config.yaml
horizontal_flip: true
hidden_act: "quick_gelu"
eps: 1e-10
Rows from block 9 of the text encoder of a small text-conditioned image diffusion model, named by matrix and row number. Rows with one number belong to one neuron. Each number is 500 + 25 x the weight over its row's rms, rounded and kept within 0 to 999. All counts start at 0. Numbers have three digits each.
After each neuron's rows are labels from the 100 texts, of 14976, where the neuron reaches its highest value: "fires on" is the input token at the peak. Only what is clearly more common there than usual is listed. The data: rendered made-up planets. In brackets: how many of the 100.
# fc1: MLP up (text_encoder.blocks.9.mlp.fc1.weight, 512x128), inputs 0-127
# fc2: MLP down (text_encoder.blocks.9.mlp.fc2.weight, 128x512, transposed), outputs 0-127

fc1.38:534519518498497543496493484489508508476538499534482488456485466574570486506499515481519496512489484490499522498489502510524524509525499523536459455505503514562512499489464515508504493522497487526479505490487477513517547518531498495483498485470550483525486503502563498468510478535496505541470504481470487503509514465488498506478484553568509492512499464502555484509507515501517497433504
fc2.38:473507497492512479512486491505513517510468538473522509546505553446464510463525482499483478506591496513525491522500481523455466476481498485471560524480470468474483508510531494469505520493502520497514542483529505475490491488458511489538507514528460515469490482486481515547500530484495516513506484512529480493501486539522492472517514467464490485479509538500471546488546472486497487548506
fires on: "moon" (100)

fc1.4:550501498513508523488525488501510496486521481521485481471466464574542495496492535479495518495507509499497529490500507485528528517531483534527465431498502512544476487481473510559495477537504468507486492485479485532526519502506497514499457480485538500509510518544530502460517468537501493516506527489497487511505524486471495535474467563570515506496489469500539479504494523495509490439490
fc2.4:481507507482497484509485491493504512504469528482508521538510536449461505461520472529492480506574499539498489515532485541465463472476501458490541535479488475467499518507531500457528529475495521504515535485535498470476480498467523495522541523514471507468477482464464515543501511457483497504509465516530504494512486534544483470530519472471487497495501527482472543486554476482497494525508
fires on: "covered" (100)

fc1.253:514508501495497506492516511510480500496543477535469504481471475561564479528491543507497514500510499483514534476488514472533539502511511526516461441518518484536515507486490498546494482517514469515482502515470488532531532496538500491471464504472545479538513535541517485453517493535512483519503523489464498488503530480478520522482478574529514511507509473497544461490510504496482521443488
fc2.253:481506519492492493509491487491507510495465524479519531532501530456466504458518473512485465494552494533501494529561490534464460475480495465485542528478478475472485524499511502459547531499499523499512556481532496469472486511463526491539532511513464507477481490472465520552501523459483495500500466517530508502513479528527474464518510478471493497488500528474470552499548497489508488533494
fires on: "moon" (100)

fc1.138:525491482530510466485549493487533525541532563448466489488509526489529458490541497482530520494469476494506493523474492529527518466474530460482468535487504495522552528524490522507509473479527521493472485542480529480493534471482505469496510533526473497539469467526555499474482490523469473498500529485521511479502494496492509531489528474481475474502518503507537528477518537472475498479528
fc2.138:478486514494469526494468519488540541488472455508528505515511495508513510506451515521492458507448469466514473499588516476501514497513479517483552494514473492486491517463510466522516504537518502484496576429503492491525487524476510523491467482506519489490503520514497469503506511506525497510518516520482456503519504523496471496482464519480517493507492487436469497531486450506543505527489
fires on: "three" (100)

fc1.409:519513528521497486490507528518495534523485532484538480509475543526505536501555514461459516500495490516502514535479486517513515508485482474470460521505516533474471474478488466443484492530455480530476512460513502474472469505501526484512462550474530518508470497484524526476535483499478480466479487545480497531510467473507478530490522495473470519534466508477478537473496459489529516452525
fc2.409:475475501527511513508518517491501489526497455501471508510584456482497469468456505541496488524486447514510473487539503485520511503488520500520547498501491445490518522526505539514551487485503518463512506520483491507522515498493499506527511461526496502443559518467494459554459484504484511525538513463480524520491510510472534473490472495491504488483526498476500460479518549514492487482475
fires on: "a" (100)

fc1.301:502496524503484476517512505606481460544497482512449454510515478504477491490479503505582509543503518499506489497506514493505519507511489456507510507491520491478550522480524490507505499507504490508537490509475474527486548464482501497466509531510527500513488485503475491474477475497499516476510527520470494483417522485526486518507481493497496498527512484495498500501500518501569497482571
fc2.301:501500495498521534495495497438522533462493533496540555505480520492532512476515467462451476482588477495525516505495493492479465509500500513490509479505491505523463500516487500480539526479510494493489517490512513501487475546491510493552515479463475516480502508482515523528513498499464501546460472488527504500548443529484498464490527499492504472465478515514504530479550523503456522512459
fires on: "banded" (100)

fc1.377:512493494504489483514496515615498487539507474516446456508513473482476519503473522517543512538500497490507493511498520473521520502518479442512515537503530512476494516498518481497497490526518491525542509517477491539473530478511510519473495522498515496509478485524473504472497453492505503477532518530456499495403519494529514505516480501480509497516510505493491502497474532509555504486549
fc2.377:500505520487520534494489469444519528466485538496535539511470528488521503475528478477460483493583486491514537483509502504486474515487491513488501491489479504512481493508487510494524523455515510474451560486521500478514458529480496484570520481458480514491507511470525503532495515521470509542466473484544504505542458491469513484495528502500508474483460514508519507488556502494469516512472
fires on: "moon" (100)

fc1.162:508468501516496495519516514558553501527530498516451520530507482486496543497494457494539525491487481477527484513483521507459494492523466459499523528507478495495524518516529496506498491501511510497545495525472495537491528496493496467457538540504501510498499538489469542514515431481507516501527484594465519547471476508528506505534502497466486500483489536528498475492496487519529501501545
fc2.162:495520528499492500504494492468474518476485524528526488473487497532520485486521516509467517485563519512495524477537479501546521523481539532517462496489503527502494508495484521517505533458504515490461563483555517459528451537510473526537476478485527489523509487486519475481493531526463471509469492454533497486523517450470506512473524524531488473532494475465521519506557511490475513473488
fires on: "a" (100)

fc1.476:505473485513510531497515507520473515485528482543494481482455496529530486504474511510477505501489490489527532514510524490497527509537481507543490497516514485507493520503454499564456462555516476490490524521474470547513486506486544473486424517461498489537498493567536484496532503534456513505510559478460481497491506510500529508445510486534496483520497513523494490532510503529504508491534
fc2.476:514477519453478503508480486500513508512477508480489473496544498454484459513502507531540502507538460532463487496549488534493454477498481490502519545527504501503514529502533518455511507513491528494505505435507476465467498514515527481475557511506478510458487477513499507517515503477540486491536441504513513490505533539514491496535504460494515483501506496460477473494583465483496497469488
fires on: "rings" (100)

fc1.179:577478517507494549491494518553534515496569499546447544512485478499507542509497455498537500498500481505494511504497557512492489498564483472512516485508491514534531508497498504513533495490517488509514489514498494540472531520498524483478551524476520503513493553495502531510512443472477505526487512546477537513481473509524498497553499507484482509482472508510519469495495534507521494483520
fc2.179:495512509498481476492473502472490517484476513529525483502507487510498499478534520548480533484519497539490505466514456531537521478484526536487483527484518522482491514498512503549473548445495519485465540494574540457537471529482466499539484501501527483520498475478495449480512514530472446507477506466528502498524561490495522536486524491519473482539495512496514517514529480465485512493502
fires on: "a" (100)

fc1.415:520517528493516518527534484554520481492500504518450468477521501527517472541510516519544497531456519490528527494497531455490505520532510536516462466531504483521541491471483520541476493547490478535497459518508489527528500517544504537464479482474549513499523526534519477510489467518474481488512529515478501546488507470481478536482479528524523549493526466513537484510485511491505517498523
fc2.415:507504486520509504494504485500501506507498514495496495506498514505491507542500492492496499513299514488516507519449518508493488485499494510502497505526477478501498505511507508499493506512497504505498438529506486506502500490500525500505491496515487517477499496502482510505507508492505529506508508515487493509515486475488492496501502501500498570502496505538496494492404507532535508513498
fires on: "covered" (100)

fc1.370:520500520495494482498502492601485489536532502512441452518514466489471493498476472527542556543506505510492501493510521486496482493525499478534509510502511499495537512480526491522464492496510501517528491516475497516486527475496495512412520540521516493493492510500466506483500453495525513503520515516473508491438497499540500506541482506485491511525482489504495467502496490494554502463566
fc2.370:500498504505510537500489497444536513454493517505548566499490514504546510495514490448454456477533459495516514494504491496492494516504493517481495464496494520514471509516459509482551514468503494483473507492529512489500492546503496486573512477463484511486504517467525512527512518504458483528452466481534512515552458511464491468488518509500503481489484510512518531487545529503460516503456
fires on: "moon" (100)

fc1.119:492496517499494480528544519627467473535496476521446470503505482521493489490467517512559533512501533504502485488497494482513523526512486470525505515515498509496531527474536490509484499529516504537539502496483503534487548476478501509489489524512551484516481495524486498485482468525491514470521498520478511507425524490532502529496489507516488512522518495491517501524492526499542483500551
fc2.119:515493488492521533498483494440533536463494527490540553520494532480511513489525472457474464500510478492536519519516508508457463486499489504485518495499489486529483497513489515460548525474506496493487494515512490487482475527499514492540537497472454522451488508479515522544528504488499516565472462496527506487545427540486510457516523489470516510469476532506501521475514497502474524512464
fires on: "moon" (100)

fc1.309:499506526503493481496519500623485481536513488489441462512518493496482509498483523508561506526496519503489492496510514490509520509493493441517491517487513490479547507477502499501505475511484493518540499498484483509501568477488506502474510527524523499506488485507472485483471486493509509479519512520459499481403516478505498529494483503503480503528502484501512484506497519508555482482571
fc2.309:508477487491527537500482502437532540460503530493539561508490519487526511488515459465464479490539471498533510508507508494473458502516493518489512488505490504538465490509491500480536527481516490493496483501505509497471461541500518488542532488468466523463496509487515535531524486500483500552472474495521508496555437550493509455509524495486516493449477515506499524479521512499459517508457
fires on: "three" (100)

fc1.434:536501494519511505518523497572482502508550478529460493479483454524511471503510495481525554499503494497500506509495517515521479523537493498546489492497499506538551475495472528475488492498512516513504502503463478502490570496522506493436532503474510507493505513483519519481497448484532503493511499536499521512476484474499532494515480536509537522527496449502519469474487527507555514422531
fc2.434:479518513497511517508472500487536504468466524499552524519490552475508481467531476460482435523527470506522505470511492518512497469478485509468540486490484462486471526504492497489535523479495506489481563482551502492508502526467507482590516498476468500489498485502507509526513542486453488551469491495535497507496469507481481466509516489493501483474489528507506547493555488475494500528503
fires on: "three" (100)

fc1.206:542459491494501513520521522520520492505536487530428529513505460493531555498468480479492496467505470478496491504482502464473482517546466482485480488497492520526489495519501511511515459537524479487520488486470501568490517494497484469481505490465505517513524593525494539505504434500512493486524491562489546558510485498508494502494460500512511490474496516502493481489494517498509495493469
fc2.206:502526508504484505490470492495460505482480501502512464491505492518469461465503500512528519546633534537493507493520500509540515492481536502541498526496526483494494530450505502521507526486475502527474536488524483464493472521490522531515522530500506481483462462513490480472500505504474509514485516476494505456494532483509495497514526491502471458534482476463519503506561483504511512477535
fires on: "rings" (100)

fc1.231:545532480521496470481514538534527528460474541478519483509478458465515518532481485544501498475507478466535482523473532471467543524510525545494529509468530509471477482515478476486456544471476487479493470468511475515508491518536461495505530492540517496529493454504527531520501476536505480460472510498465487471509500491541529503532502466508472509537499483474477512505511507526506464499515
fc2.231:440501501492470514527501533494484515528487452529491517514519504490523497456489510460499493505495476505511482477493462514548436499479509451510553500478491496501546521510520550516522471514497493509508539537494526505513496534465502545494474481489513510444514560484479482476484464488489498508527449487483519516467522533463514475480461543494507519503498481458504497472508504499502553481499
fires on: "a" (100)

fc1.127:554507518509510529502497498516487495467555488541482508446471470569562478515506527472505511502509486504502520486490512495547525506531496519531477454498508504570511501480474496505485495500488489491480491508474497505502524512538497507497492494446521480534486529527552503457504482511518502504476518497461491515504501470483510506501497573567504508514495480480557475499501519508509497458483
fc2.127:457515503497513486509485492495509518507465530478526514544505552450466499457526479493482469510567501505531493525512484527465455467474499480469561520487473457474481519508527499473511530502498517500517547487533500477504496493461515498545510514536464514460488483484480520547504534478492518515505473511524484492496487535516480466514511467463485494476503536494475542487539470493503484540511
fires on: "moon" (100)

fc1.438:552460507508483511518506502559540507517541512546448506521516480493476559497484472503522541496495476505515490509490522525463475475548470462492515515498501509508526510504515508507503492489504505506531479515485487520494527489508516470453565538505504510511485548469491526507520438472506520504508506574497522517499464509549519485552502506461488517492478524518488480493501512500544504475516
fc2.438:508519512512482499499488503480474513468484506541525482476488480528518476491524514512483501485559511518495513463529468511558526500482532529507461489489507522494495521500479521538502519448488507496459540487571519468533479543521468518537485490478532478526505488481515467480501516525451450511467496461515513504514537457466500522476512518534485475544488481470526517511548508475492516474501
fires on: "a" (100)

fc1.14:513524494483519515485488479482483486517502479489496494515535508506470506543517472483524507470491474485493466466526478483502473475504494503473517510493495514456533494515517470538464492538469521480520503543457536486487506475514501527541459540484504488463505514486461506532538451521434484490462480526450477487521448469474541481480518467532507488513503495466546473483501539466513521529483
fc2.14:515494516501501522507486495478538536514515518469511449501493516482463489510516545492498516483517507508474530514517475522454411509481489487494449507499498467538489542519491530466535517491511481526498490480529460474502486537497535490474518516494486549516479509516547501515492520526507553472491511479549528484455541433472481513510492502485480463482468499503494487526480484525478517483488
fires on: "moon" (100)

fc1.321:458519497509461499525527478491488497534487484514513532488491492526475482535455496489471467500540521470505462498507469482516511536530464481544506484486528539513492509455528501460515555520542467497470491509482479529509501477505524459485516503525517467522533493503488456464511508467467470517531552538467473451538526541518496498486527508472491525473509533497460497502488497473514527507509
fc2.321:532524517531534516485490467481498520470493509479485447493508504492505465470532509498525517481543496526515543516486492493474480497505520489459493515541474477516470499519487518501464471495474535527501486498518491485458488527501495504516558507485465523474483500481514542520504497545523559470472477493513509493471512475470513536536502427484506499481486452539512477519534539557465475514489
fires on: "rings" (100)

fc1.215:568484509493487546509502517549527501484570488546437540505491461508521527500497492492550493496492490489498498493496543510506499513553481472519518466511504508550540516486466506521518486495524490508508492514491485552497529511509533484472539527476519502520500553489500543492511450492491499521496514543477534526478469509514505495540494532503491514494468504504530460485491542498531497474517
fc2.215:490519508491487478497470499466513526486478519527529501514500514491496499470536510538479520495572479538495510473522458529518500483485512519479505523473501514484484505501514498530481541442496521482468573479570533446532463520475468485545498499497505486509500474471497460492511522516483457518475498477534501495522548499492521506499522488504484473514490523497511525506570463469483505508503
fires on: "a" (100)